Weights of a small masked spectrogram model.
Model: 3.92M parameters, arch mobilenet_v2, norm batchnorm.
Rows from block 11 of a small masked spectrogram model, named by matrix and row number. Rows with one number belong to one channel. Each number is 500 + 25 x the weight over its row's rms, rounded and kept within 0 to 999. All counts start at 0. Numbers have three digits each.
After each channel's rows are labels from the 100 clips, of 14848, where the channel reaches its highest value: "lies over" is the class under the peak. Only what is clearly more common there than usual is listed. The data: single English command words and digits, spoken by a formant synthesiser in many voices.
# convs0: expand pointwise conv (model.blocks.11.convs.0.weight, 480x80x1x1), inputs 0-79
# convs1: depthwise 5x5 conv (model.blocks.11.convs.1.weight, 480x1x5x5, trained with AdamW), a 5x5 kernel
# convs2: project pointwise conv (model.blocks.11.convs.2.weight, 160x480x1x1, transposed), outputs 0-159

convs0.307:473477482516522511508558501486488478500537504482505499519520477493521530495500437524468484544484533501491568516493453483502499513499503496506546518481512542519544476511536489498445537541482472548469517483506484487501512479496507489496489522
convs1.307:499494511499501502490512492506505513608552501504491504502499489508512489507
convs2.307:490478465497516456535481523497496486483509513499551508515509521441497446479469517516530490480509476515524507482557523516522496510532515520417531490523515500489511495499466474493498489536459522530487467505482463558491493511485517513551529548504514486507492515530501533451481501487539487490479491465472518491478510518520509492450532488496464460502540511484494494503461498482525464488511523543469464520503463491457488549504504519495514517459503488471492537494480492505518485476513534
lies over: /i/; /u/

convs0.239:457506453491490483499518489540506499525453481459512513509520457511540489499514559458509528514500485491454517495526492567521465526499514489470536459507525488511531514529499474504475510462533498519487511503519513521517452499503527496508503536
convs1.239:496496447542507500489443517509475474444523510501495479519502491500534503501
convs2.239:505535471529521473521489499518478502505478524530557486465523525487518488500475478510519490482536490512545460495522516544519499502495443495538489489486501515486540503507497513517491526485560549509502500498524473444512538477537474516570477501548508486482494514493470469458511492522474550508518472515483482513488516527469515494490509517515499537502528502505517501497526516490488493489456480487464446522503451492475484502482519478489429481519552488490490470520523508543512516534499466
lies over: /ɝ/

convs0.371:514542490466468504517519472484502471496470458445514496485503452524488496496525475495541529546500513497462516485503505472548524526513518452523477505503487494511487512469491532520470526487474511511443504506495510510489428471500496502466473475
convs1.371:487484460473492510517453454501502521447450511495497521484500491506531522506
convs2.371:463467499523474536478466476506511504486529471520515502487539496527496550514492496469501491541496464513495477479490502461520494466472532462524533502554513476483476520519486461483495503503469527479539517454498524497537456465498479545517471454513492538503533498502510512488481532519506478531531500466504469506507526480493513497483478496518499472496499497512542497512484436474446474513556512477496470487529515502495466486498525531513570448528478491523517525516521494538472469498519504
lies over: /ɝ/

convs0.191:548491501513506511507539473497483472465509471444431461540504539474515463525518511524508486501496488475506456506478468481492473508500524528511536508536500516493476534500526499498537464477519512505514502506535490507502469431511496496524478524
convs1.191:495509478483503512489487519508496511581556495506483559503510502498510497492
convs2.191:497485491511517490503454507479457536538458495520502519471500516510498498495492503445512460518524484487546525495503499556508497486477436446495524523510521554494465496530516499489472521473492513489541522487552513470523503502542537494457479484448537523503478457515504514493529536476499536474496494482530504583502509489513536519454462485517460509492492517481468496516482496506482495503516513476488477513504495487526456499518530512496471519476524529507513493485501523515467502460513455
lies over: /ɛ/

convs0.408:520528479510450459491492488512486509501468504457498475491513494472514531544517497495511486522512457524463532494512520494524511495543536510459548495533468469472527509443519507497522484532489530474526462486470513453496488506474466478510516471
convs1.408:514490538505512503504526523501528498571548519505491545499519521488516524510
convs2.408:522565499505495451509498548521449550526502465533498497505470484513487475527522481501488539547489515490543560445518521471492503543496473454506492526517508508524509479529510453500479512503449505490520518462486486482507469522506522554517500476500504502529461442512503470513506546495479502500505503492496509535501502472508527529472513499482460532529487474496474500539503522478517477517487472471510492537487511468474514501462483546475506530472508510510474487498506528506464509503453473
lies over: silence

convs0.246:496440518527500449517556497492515500482515507502501501532538500468548478535508560532528511434498522493487462496478501498528516506488513496493499516511498465504506516476489507533503517497463530484525495545513477491500491478542439479498516492
convs1.246:503500498507495508493501492504484493478456473512499579570518499498501516495
convs2.246:487488532478514500510497449527496504499520496487539508509456483561481527487506506498506505491513519486512498494496488543532421491512499490505502505495494526492532490520508521528520524468467547467503499479487517559508491505536484498511469477466536474511495458510498473525526529474526535520494503455462531477542440481496481470490528536431504519498491552509494511508474507505528486529570533471515487511489488512449490491458539532510483468497483526498522505505524525514511519474511507
lies over: /ɝ/

convs0.349:504508508526550503499523542481491525502514507513475460498512513544553478526504500525515473495534483510535489512550475503467490555466529484528538498492494492464483474524522458519482448510476501499485486474501465550484483515491484480513457511
convs1.349:491505515470454491485526482457508479493466466513519523456509483500478462532
convs2.349:474462512456494486489475488459466502557529491455535484509527495451509551498542494497487521523508531478483526455521499503483485539492530510552519505509502454540541541537498468506505515540497491450512495483504492486488493503490496477502522536529490542482489514500506515488542517551487473508497517510558558510478484498524481510504491499474493516497487507540511531490497520469516512514459523521489471506521496480510487494542533462532517492474503492502506516480462468469442540491469524
lies over: /ɔ/

convs0.267:525502577479505476532519528521487493440509498508511505491490508517498486522505514486480471482551497468512465491515466476491539504565516505509503531474541551490477473490504488532501500532476504497491506531496535511453482485469511490500461469
convs1.267:492487502504456480489513505527483479499513537526529537489531522539551490467
convs2.267:492489484460491506506506482479493497522470544453516510480499489463501462510515512499526500486478526502472535502510501508516514528474498455457486481519494515502510533484499557546522519466527505476500499473529497536479540508541455469497526485492490537508548496543518551438440519507489464501500495481504505500500527485517497447486466450553501520538502511521476480455490496506502487545490502531529518557515484472540507525503488511541513494497511525476534502507499468453525529505497506
lies over: /ɔ/; /u/

convs0.24:518499492511493447456503494542499488473507513506461523512527460521533523544488491495458476520551529501537486471479498535502571486495544484467477500513536518506509502474552500500508472508485506486475465517507508465510494504521505517501500552
convs1.24:501495465528489496505476544525465466442526527519515508517491521507469519485
convs2.24:477470482492447499497497488469512481478455510448520513496499474537512461478456455502486509520503521527591475492484501504527506495491459513470480494462489520467476482471514529473547508553481451546518511520480491479514470527476512519496488489518498515452487502462481469452507501496522513535527544479498502471515512505471537517470502527504517477516476513471538485530484525455504527508438508516531529502493515482505505514511487535500481477541503496497474533515511504491546498484500515
lies over: /l/

convs0.67:476504469488458519519519471506505459497540537505462462533536515507514510517522501483499528507524488502494490512521498528510520466522495470467493504549495540530528527493469498440491468460458519484501445520488550510491494523457486509479502511
convs1.67:495518494522528525540442503478507537485488500495543449515491475501484521498
convs2.67:437509516529526492459508515501485518496477447514515498487502481504517474499494522481473478538496497480487512492538499514518589497520486465485503469502487513493496495498533488474508492502512479491481494495547498569506501489493474491497485511512491490506475506519457526531470538499485471510479501480528519512466517536471507516508559471510507534477470499501510537452463485489483550493504513520487543570498480497518490495505514467471549494498539492540446464535539468502503517529454505
lies over: /aɪ/

convs0.295:537511509545464520451531495512509475484553473475463501480480517541507498485515460475520511480504531492525525532474551515504504505504510536477539509472474480523474485468556494538497517459493510542497529478497527489506500496529488536493495521
convs1.295:498503501504493499505483505508496503382471497508492485496505499500505501495
convs2.295:497496505487464544466495501502506501477445467489472491498543497467516513483478486466516493448504490525497521504506475473551493510481494495556519520479450508526503535477467533499491526509496552501489499527503492501503463528508487511492490544508494489468528537522540512481508496486483555465472533518478454499535445508526535576504536513487525529520504523516477514505488552481498511512513515479525516479507533518566541523495477484528488491529458512489493494494529523492464508507481495
lies over: /k/

convs0.131:488500500508486523489472489508520469497488526486556533464531513475475466531507483507487499527490525507495510469482530528548479478451481456443541507543519506493472508493458541466488482482551481514501518486464494514483476484527472501488499531
convs1.131:484507481549471513483473524507498501476505487480498445507480511471438514515
convs2.131:502515468444475470519486513490508532549513514528477506504462525503524487511507499506483490547542524529534499526541499528439530526511488483507533504530528447507463521516492509461462523491507492490504561495528473495494496491516484489471530510513505495464497475481522528479526494462530519512485545525497468505521502508455535515460470526502553486530519492511472447501492553516515474516499506508455488524520501529520520469486503499551518480478542530497473493511470513548488524517513509
lies over: /s/

convs0.165:522472524469506473502527502513501498490529511489496523483547473481515499518532519548475488455519460540514478522476485465542570471484494526496495494498525499522542483484530516505532463514492507464483443503482488490483517502512446488492471519
convs1.165:507500518491477521482469522524484531528531506461454520547511472501462516499
convs2.165:492497485512472453502518507472499512533536473517480527526527464550525453497488493526506463540528506526500497471457496519528523453488477474501523491499478505481499530506528575514535547518507514492510510472475543513474487506522501544489496531448561514509515475504488473498473469515530459517525486471529503477489511470446549548456508524484509511499510521476516493509490526478509513473510483499514491503477487503496513493496520469509484530469499563491464511497518530469538519503477531
lies over: /l/; /ɝ/

convs0.0:506477505512481513519495540453559499483520484514478502499454529479467490510466491526501460494506506505538507460503493510499511498507492530465494438509477517515539490524472496441477484504564508501481508468466484500518515500525476505525535450
convs1.0:501467461509510502462478507520507519530475501500516547464467501521554484489
convs2.0:556495492460502552495494487497514478523496534491486451490497512474516512512476482510559554513527524496561487512504442486487525502522525530487511463509479462505470488477491521512495499459527487507456507534534502474529492558523492521495446512472449500492514465531477539519489495506448492468485504488473502457546518485497482514483499473513514484502498478521475492520523508478478449481525529516514483506518514473511489504511510516530459523498520454476488527503493495502465522492546450
lies over: /t/; /d/

convs0.407:509516498501526501496499506507489458525506457511471475485558501500500534513505500512522464522511533471470531508508506495471566481506466452483485497528474477501495521479561482524544510476510539516488480495520467466523536461481525528468488502
convs1.407:493459518470520498495496500519471465453453492506513550531494500517529521513
convs2.407:494524537472493480503442510561514518500489502516531511487487488526503477507476515486461513505466540451513480511464539478488510488466523448470500522508529494499514475493490507494553499533469526468486532514519518517506466524487436477503473522464536504526509523510489537515489551483479481477490494467516472500500485519476513537533523529483511501474510500500527480515468464514493512531517525510491502474488513544505490547511506490499522533548484546513483511497496457482435468486506566
lies over: /ɔ/; /oʊ/

convs0.413:490475472494533463486519468517550490501548566508511535507482493492458474528481482515502533481524485492501501495462529502528536429508541522488523521511507502521513493453537509475517521480489514466485516502495539495500535514488527498532486526
convs1.413:495512510477488486520514460477476488543492498500458471539515480473455534520
convs2.413:523474462489458507497478479493506513509512495498518481496477491527529500501482508492514484501491532530505550541489510504499511497496499552502482503506514520520512512468539500516521514541511499422537491500506487499502499465494506543525484533476482464487524502466491497460517475489467479479551518543512532501511541509492475565517483553504522455523500505499517488554483566504518516484518510473491521527547526513483524566502499544521517474473479552506489495533475490467527510496485547
lies over: /ɹ/

convs0.118:512489524495518459495466543494519510465489525489487507517525474522514497490517476530490504508580521496537512509457465517490514468511447509494517522506489503514470507461547484552506481519488548517542516496471538479496533512533485510525503475
convs1.118:496518481512512512515459500512488499476522490521524430508502500506432522491
convs2.118:532509519528491470463480531520505485484510496463500515490549460494531498465501496474530525563534507457492471494525519508515504527491528490516435501494550518514489473501486531514474516492495515486476531553469506487494492583507507480517482464508511519485493476498469479544547517536502470472518522464506471518546472468521517475494528491526461489485523539482444473496514508482522488476500519493525524507455512486491470500498493519498529508522479488513462532515505469447493523516478490
lies over: /l/

convs0.211:533525502527421490517451488512470446465525468501502503482495475501513535496500465483463474506553553490534487484469472481497521516516485497470473524481495501494516538505513503498468484534460485517480480479530511495503491502531522525536495510
convs1.211:484517507504536550524525501532474489522494485462461474496526508481465498537
convs2.211:550511534492515446522489403485475494501492507501501537547530504521500498477503489505459499516501512525494500525544532492511517462475502493505531509494501497492503525522537506502502504505506490440527468524517508485500496539505493511452475544509484496533468479518485537496517506538475505548474468536504526462474509481485514503468485479447497486518506510504470470490526500470483524516486512565467544511505477489515496488521493505506486459541502512540517545513555503495492529524545474
lies over: /oʊ/; /ɛ/

convs0.251:492559519483477492515493488528526492462499518486500495506515423527537520454505504464490473488559525519496459526499523489496503511538483511474460494483545537461509512464519473478508503510502512488488468461530494497522496516485503481470478465
convs1.251:502522503467488521533530460474508548499464464485537493459483496511501497518
convs2.251:507547514466476505523475489483486495510528547538502512466469522535492541547507502496504477501501558502481496514473508533446520497495543530478524514531479466521506543500453485467485524466483509488517498502515493475509511524519472507513521525484500500506503508528516511502482439473500523512495452545474484526507530502543536547527470478469541474530534518467503516537482483515506495513495518486489465484480504469508545494476498511529457505445463546502517500480442524487480500496524511
lies over: /oʊ/

convs0.20:485539499489466486492503470506506447483481488512524483540508528485517523486535490478497502537537475537477499508475500534511513506517511495457535510477451526538511500455499504516472498502526529503527515459492477490494504501535469579494464459
convs1.20:513496490515495484503488479503500475409460492492495453492502507513467506500
convs2.20:514520492516525482504474483459496482510530515492510488483473477491506559489499514516464482481446440491442484511506492475493492522429515498486494497496535482491498523531497518486464506518458543509465508471500506471504501580532477467515501494528524497516467519513511540471481527518513493508536532512517521501512469450455517514494452452491522476484494490474487492514455478525474457515511545502500449509504535532515497533540505462504502518528501492493478511522504520537494501543513492
lies over: silence

convs0.210:491476529477480462475483515521484477480487494511524549506537522538472529544518520482523521518529511500524511475463481503477468541486523475497532445467487490460538518474507531536498447514479520504486493456453482493520513506466496493502505499
convs1.210:496510447447461520500485483490519462490508510479515514535521498509527544498
convs2.210:472546511504480482485483493454533497510500532514523497499529495527486476545461516500450473517484524515500471484555523495493501503529502518488510552516518508510507517484503505528478536501474488519513505476525482470448512549492481516511509454509531499487518532476491488540507485517474525489510504518464528453481499464492508491564499454516490516490501529542508453496506501491487524464516470522502483527499537523492489456520504512511501553508508510460532495456498542583489556498522504
lies over: /k/

convs0.329:499522510474493518475571475479521471476533475524526531515500513491530536467494512512512532539467497482485465532442489512502500516471509487511504519479495553509536467451485471523464487499496496482470528518461464501528520513518526494490473484
convs1.329:511481494499507481508500514509504500605501498491486545514498504489484481496
convs2.329:532486480472538526515505437507532519528521511497488485520529509453517456461472501489510490472524458519504516498510529542559515494467495487473504522513518493547501519521506494524515502517512534459487498461533491483567505505470529496502486502475540517518495453487482503516510562494499511502515510500508410511457476531509504511504498520517482473517459492489490507489477466535499489484482537522512522547485502497502550482490514501486448500491490471478499523539530470541485525476507503
lies over: silence

convs0.57:491524494478490488483510500480495505502459510489547467529480510491453438519458502517537525505529492484506511482508509471463529485529487478506489489478480535508435498510487459529482500464589500498482502511463522474517530504498481502513517507
convs1.57:501462502523464500472485503467503490483489447493490486468452497456489526479
convs2.57:493497470504498489467491479488503524507524535494521465515479462477501513480516527474492549486473492523481448515508508496513509498460480495506481516485500493480532489478524465483528462478474492518487472497549515585480551520525529486488499497502481466521514536567528489495460470518464539494458513482550509510477493484475485525513454506544473549512502484490472474452488485467514501489487494543510521567541523532484531484495484499496482498499502492504557520514503484497528494518497524
lies over: /ɝ/

convs0.318:487513518451475477508489495525507470480517527489537525539482485520503498512512546486500500495521504474534485523508542492492527521564513523515517518538468479471503492454517526467490517496487430508507507498465479483477531476469443471522513516
convs1.318:499482544488487500487548491496493484435498487499500559468513506486526498514
convs2.318:499533511503518512526492485503538513465550477525536481458459487524519469498505507513542506469498485564507547486469518504482528479509549484519470502514497554467501501441550517453527508512516496536528479472504543521546499483453476496523517487483480446533511508473499520468540495474483475566483491504499491486454492535477462534484482531468472492490476474473501522499499525482478525499505487521471536506521488516530517474486502527533509511496500507505481499511534525501497472505470504
lies over: /l/; /n/

convs0.237:485532484484474496489450493504499506569493438509515531520533496529532513493497527469538507498478503501457486550478502508492458507480541495449477491480486513490480501533483515545490471489484510495473444497514481493491502516505505520543481536
convs1.237:487519516489508471471485473495476458430477516505457470481495506484520511493
convs2.237:478520469510533492552489474478507462501483483501547542551539511518501472487488483477468503440500477498507503489501505515487490510504524507516519487506550513457471499552527527544507512490515497473512487529473509489533482500515489480536474470523512544514481547512452490512479498532477536494510527512547537471461497493506475514448495566461512504457460482515542484522507513470508511512486477539472495472508518478465470495490497463464488517505488540530514512495502518540492469486527516
lies over: /ɛ/

convs0.257:457483480537534525499493494507512475494515520480491534508474480472494532537499510499489552471536483484527537549477520545456513484500508506469541519503496512531539533505546529483546509512509520496499507490493542500469539481463520480520472511
convs1.257:504507523501508500494508474474508511451460448502506496462459500495556508510
convs2.257:496514492532534521466484516465511503481446455474502492493459496512508498488480547520507520433484553493535573551475479517529531517530459491506523490519493508479463503517471533512505483462490515447507466547518489541515519527479511503493501477521473544466495497515481525575440515495476490521550481489516503504515481512467499531502501504521522479503494498445476500520510477518512548498524493533507501484489516516491505509495504513510507517499529492497485525522486522523481486552497516
lies over: /i/

convs0.162:511505500480477498506468542521499543548517523521556504482492485515498525476536461478480510484463470478481524458487499526502507474528508540490551474496447498519485494507487514472502503469452493461498543503492530473509503499530461467527475509
convs1.162:498483486462444517501525518469492519531525466508499525493459498493464477469
convs2.162:509489545488461475497504493469472525523448488518507497465490509514506488502501541503494488501468548472500526511539497474508505544482473459520502505479501523494519486503486553459512489484506488491505508487523490509577521511525482520506513522524510508487489516501481529438497499469462480482478479514500523512477485497508541520482474487494499475453508503492548471564502523523471480503499446456462462527517501503489525483537472496528476540486538518505499538473433540528549488512514492
lies over: /t/

convs0.120:503549496500472542537522519454511475467568487507499499485515493514514532526487524501507494471483505485496499491533503515541518509487487465463498507501504542500479523521452541468526437518535452521481506484466506536481503480518493531494517489
convs1.120:512461550479500501473553475500481477541500500484476523493501508462526488523
convs2.120:495550561507475496466508513461496514529504445495514489513484526508511463456511544518471502537507534546502476491517516495517564468501492501531489519473510538525515515434453524460499477496516504454511493468509534525519513462486467520481498505505478475489463481495531452499477494521490501475526484496520535517478498503512551537492516457495504504487497459519465532575461493479518455473475548499542503488521489490496513503510525523505503502513510494482504500522498515498521523485494524
lies over: /aɪ/

convs0.309:538505490503516484499494502480512522493497492485550550452499492468506510472531504484471485521506470468522498501466529532492486516527525522484479562465491517486493519495528482495492505507514469473479525471464556473492480532490526427510479534
convs1.309:496521472492491496464468522516512514577550486495483480504499499485489533502
convs2.309:557478543497500474498477495492501474487458510520492501503477474548542480502489516534537520523481482553481499511510531438476517486519452503462481436466535498491541516524488492482499500539479531470522456507513496497536485538513491504518457538489499522498493487549525543520507489475499497495506490512509491527533499489448501491480541539469480506504500437503541465503489489558449518521479507488467494510515499509490467474460497507499468512507489526490516498471505501480503469525531486
lies over: /s/

convs0.186:520524537506534523482506508526495504476536444570502485504520425516533500516472468485502508466510516517521489469466459496495513474504529508527523525477454435502490506491524496509497485525488534481509504502485525522523528524490485526514509480
convs1.186:501525454478463517509449490470514491454515459515481511517486495485535496510
convs2.186:461507500497522495501488501521496471504509508534488483490493488497484495510537531493560482457500505488498480518499537497535500488493480490517532511520486532513477468504511471492518481533506546522517527523442535556544552461497495518533490544482498535536470539467476510544457487499450491496542509481474479511533479534500542504530498525448466488479529511498499499523509491541493483528564521493523475514528496477479517494487499465517505497498523483459488487498500522448460468496541526
lies over: /s/

convs0.27:485503504486492495499494497533504474498519435483458494510488507502498530523475511519473543471495462494511511461483499539434518448535453532464491487482520516506481509536527496505527478520497479502482507497509431477514514463503507497520450480
convs1.27:501498496497500499503488499500502515409485506499478577502490500505484503499
convs2.27:477520514519488485563468491524534554542501509491475507497526506550471519527461511548483542445516486501477495518462475500521530476485541471526464488528488522477503510508502539490516488497485477505523487483489519539524519479506476498520499520492500479533534501528507433544518497496512527525551507495494486471487527507497501475471496469480488533486453507533470483494487530520512495528538512438488496508501500488491518507498480500454497501542504509494530467521487465547505517565478537
lies over: /ɝ/

convs0.90:526509455521489482480471512540508489520483529514550468519498514496498532506517492494496542508482520496436457515458511525521557513509517455479505504478522549485482482526499510542505536527544500479490460503492476493491523497466463509503509468
convs1.90:503503509493503502492533506513476459474478472513507569504509483488553464487
convs2.90:524439494482520540511491521494463521499494485472515479510510496466459457477533482515496474445477493474515497535491512516512560503512472527442494477481477505496531530476499472491546504539489504462521466494502453501515480434472522510519503513507520503536487506470478470504496469500512510456487456533499515520511469493532494489453525498476473521494493501488530472525452471503499524531518528528490481487496475501438503460431504504483492471494507550516511473505481519491501497474481491
lies over: /k/

convs0.263:503489503563499459514526500508488479518533522509488460476468427523457535513515530469547494495479494547502468483515520491497508501503446461497516501519512533491520533476507522511483496476498502533463522519485447478496497512521529526503500515
convs1.263:499491490492512494508514487485513508548524511497521561544503518498568509490
convs2.263:492509419494537497492491505524517502456481524496520491480507513494513506531490478511499469516519484491466472477473506499491522445485469514549506491524560516494479510465516503467534538516486494526530479512543476480506470489532448527506526554514521502464493523450520458502466510554473471481501491500476555492492508476485486474502492482493516535544478496513524504479523456540477516523494517529522480507519491518489505484522495483493528480541513491497437540513499458523477481489524469
lies over: silence

convs0.149:525520486489507499499452471479477439480508483478523520496487469505500486486520499497468467544498449517525489478518470489473481481514472524525514512474476445504462506517483503539457494475477463507463476518487508532459491552514477493510459506
convs1.149:501499525506492511466438467499494521522526512492516520530499464461456485478
convs2.149:484487474473491508479514506487511502477497493521501496476510471496501502480501477537526528478513502548524489523449510519561477490533516510509498464461486519514482487497530520494498518470516514492560511495499489497440474511499517441516492497461496530489520511454525469511435495511560512551535549481495496475546473495473474558508498513497464493503530481507466520507502499445526521494500487486532475473492487470478501534485505531515470482480505494463470469489518552462519531497526533
lies over: /l/

convs0.410:467491520546495508511490498538471484495504476493492487500461481501499538473505513498522516485520494433486468497512542501474503452450506462495440548518503467484470504494506490527484466518479520535463508477533501486504466464480491509528464473
convs1.410:496499505510513484489499488511486482453442471511472438453482492502479499500
convs2.410:509491498496469471533489503508484488515515501470536542504513505452516501509508462472496474459479503521472540474500511522484480533504481505503510527472492538558511514518512505509498485476516491468456492514556522528438467502523541490539541483512466431512521521425494488483528479492519505533513523522504489492491479497534448529474473507506525501476465487468508530496498516490464518505464518540489492530505481480528442514513499523503509455489506546524483470491516495505507545499497539
lies over: /i/; /u/

convs0.89:455492462508524506486501527503512554494496518526491532463530537525473522480503491553507489478502507526498469517534499488467477502498490479479510507531514452472480502493502522521502528538502542476549436469509475517471535489530489506466490469
convs1.89:501481526473515484494460466527512505545545481509501492480450511520497513460
convs2.89:493514466539478461510486477497492512494502487503499505507482501518511513510510524521488519507445474464471506481477468528503496558525463555524459495489521545517491452462535524465466541460483501510533531544547524517448498483547501498514495493489511485482528497506555463521481540507497458479505505518491491492501483461509500483495544544514488531506473495517453499491500535511442494491518495496483494497491513511457486468478497527499487523430463523519513519519494507489523538506478475
lies over: /l/

convs0.39:507521493508490482513491489486534492503464442457495485526496452501537493497492535467501517476482534531496476485500515498543509533539476501495506472549486511499547497528482480492504491476452508509518464502527515500465459527512452437534502503
convs1.39:497496479484509514485486446513506504516435469486517560516518507509515478486
convs2.39:502480487504552492495466547491491509521483489456534510495466529527520479513468517521518509498474505458522461501515504510465529540486467482497502509478490493490489492502503524517521496482482502567492495526495547524472464452521474528494506514553498504516484469495494517550522495486476495508484477516474496506478511503491540475532523498465452473567486498485509510534513503517489485478481478496482527424459526481438452506560511522506476465463501512498479501508491508482510468460482478
lies over: /ɹ/

convs0.313:523532512510506513544496479532479494530514529521529508518484460491484484473466530464522486484509501461433526460516513513492513490537517528524505496484513483491562489471489540504470538461484509480505503501461482522489476448471490504514466472
convs1.313:524515465553548495497476519552494502484475473487481479471491511492468503510
convs2.313:467506516522477440524521504510489500458513487489516481524517471472479502503525532504491537440492504497529489502497479476522469543510528574496484520508523520520511531488547488526444485475527495505508483504485539496465489453514504468514502505504487470536461486495504483526485473482482540434460510509512523502470529521478480544513488500587473518510497480575502518475480483496517461498498503511557502493524526504493532495510495524484510522500511519479506471463511493499520504521485499
lies over: /i/; /ɪ/

convs0.353:494539514519486508508475522511504468459489520490474506501510506487526518469523446481476469504518440502486516514488541474480507484505504524512435517530488513556508509479493522497468468514482546497478546509507516502499530497487513503492561558
convs1.353:506509512498495475496532494503515500561512530522508576538491499515488513513
convs2.353:502457500477484491445497514502472473502492494507463538490470533524496460509460516490484514524520469528519497496460489494514500495519522518479524520512456492493469533506492521452485522495524493543513517477566493508539518504523502483486504496562500505527565513495487468513518547473518494473516458520512551500474536518489509486537489502531533494505489546477486552510538528497502545477558501489524528504495532500526496504496487556526506545542459501502495498493473487483506479545498507
lies over: /oʊ/

convs0.344:492525472509484515526471472509505495510568511537481504515478523487471507516506496508497461471508492479529507515531486489534534432492523458485478515512488515572508463487489523527507508530488519456472482506556481552510486487490516515510496505
convs1.344:480485472473470448498529535533462494533525506465480522509506471480504505507
convs2.344:483486495472439505457462484516505522504517507494476516508521486478515494485507546499515475512498515531509497459517524480528480465524506526552534495480479483458504507500504546497535497507469467556461494470468538505487502532527504541466519444504465475488512511469536498493485466510500494455508493506477479549486540481527498520536492514508501480531492537470489477504485500523478484546503495510504482508534503496517447465569468547511502524503521527460496489499476510500537510527552500
lies over: /aɪ/; /ɑ/

convs0.182:498546481508542545452501518539526540450517475525515478470547522547495521466484479501513483499448502539473505507512522497485488534494472451502537501483500462481466489513511508469475486490499504493536504497542488511517518483513499473478518476
convs1.182:499518486494504522509511492486468466517530495512503448442480491484534551503
convs2.182:510515491490519462471510463524487513484513491517503505512499474508516473477522488507517532492516476519489516527475511544541476467476536488510535500461478483519504532554492473538490524466474531461501471466486485497499529513477475483519537546456508528486516495456527511498515468525497495550520466486510523475516510461492439484470451497501483501493514502494486523505514512469509585464512524465500486478447521472515557499506456493498477502533474533515521482543525508485519525509471497
lies over: /l/

convs0.200:447490509524512475513493515482476537474473492489488472501488473505479477530494497511472506495498480492475481508475507455469502504511507474519476507444508514483470486471513458501512427457494483488469519489485491521497533489483430464489434506
convs1.200:491512484478494492483461486483494491467430459509509442492489503473507505498
convs2.200:500518522523512513512485467450515525493491439471547457518522496489484474524479448554478481463540497526454482502497513463497473463486509488480482477505493511509533511543497540489522512466489481501518466449538530482493485492529513471488454444484507483564514516538507487466480525455499441486498514484464486491485492530551528516515491481477489529512482497516503522518489486474517514509460480540499495478523468505506496477478497490490487507467518472525495484498482481513469503526467458
lies over: /ɛ/

convs0.310:492468468488472505523505510501521483497467485509547503422532469480467488489509500470442488551496525445495438492518479509492518497486497471528501501521508533498500516503486540472509499527531488547529509519475485468495530488528502501528499506
convs1.310:506493562499504491514540507499493496529500497516489545507500498511579500506
convs2.310:492516518493491504483446547488532470436461522506506481511554516480467559502482492508513485470502518486485517538507508558512517472496515485476491492491451531534495509491500498509533449516500494479488477513483558491553505519459528536531459498470497466504461499468487458499519518514513492451483497493518477486496484505499478487497510486531505490498502551512465509487496552455495481519469533498525496507470491488537500499515533490503461487449498525527506525514527493436500462490517497
lies over: /k/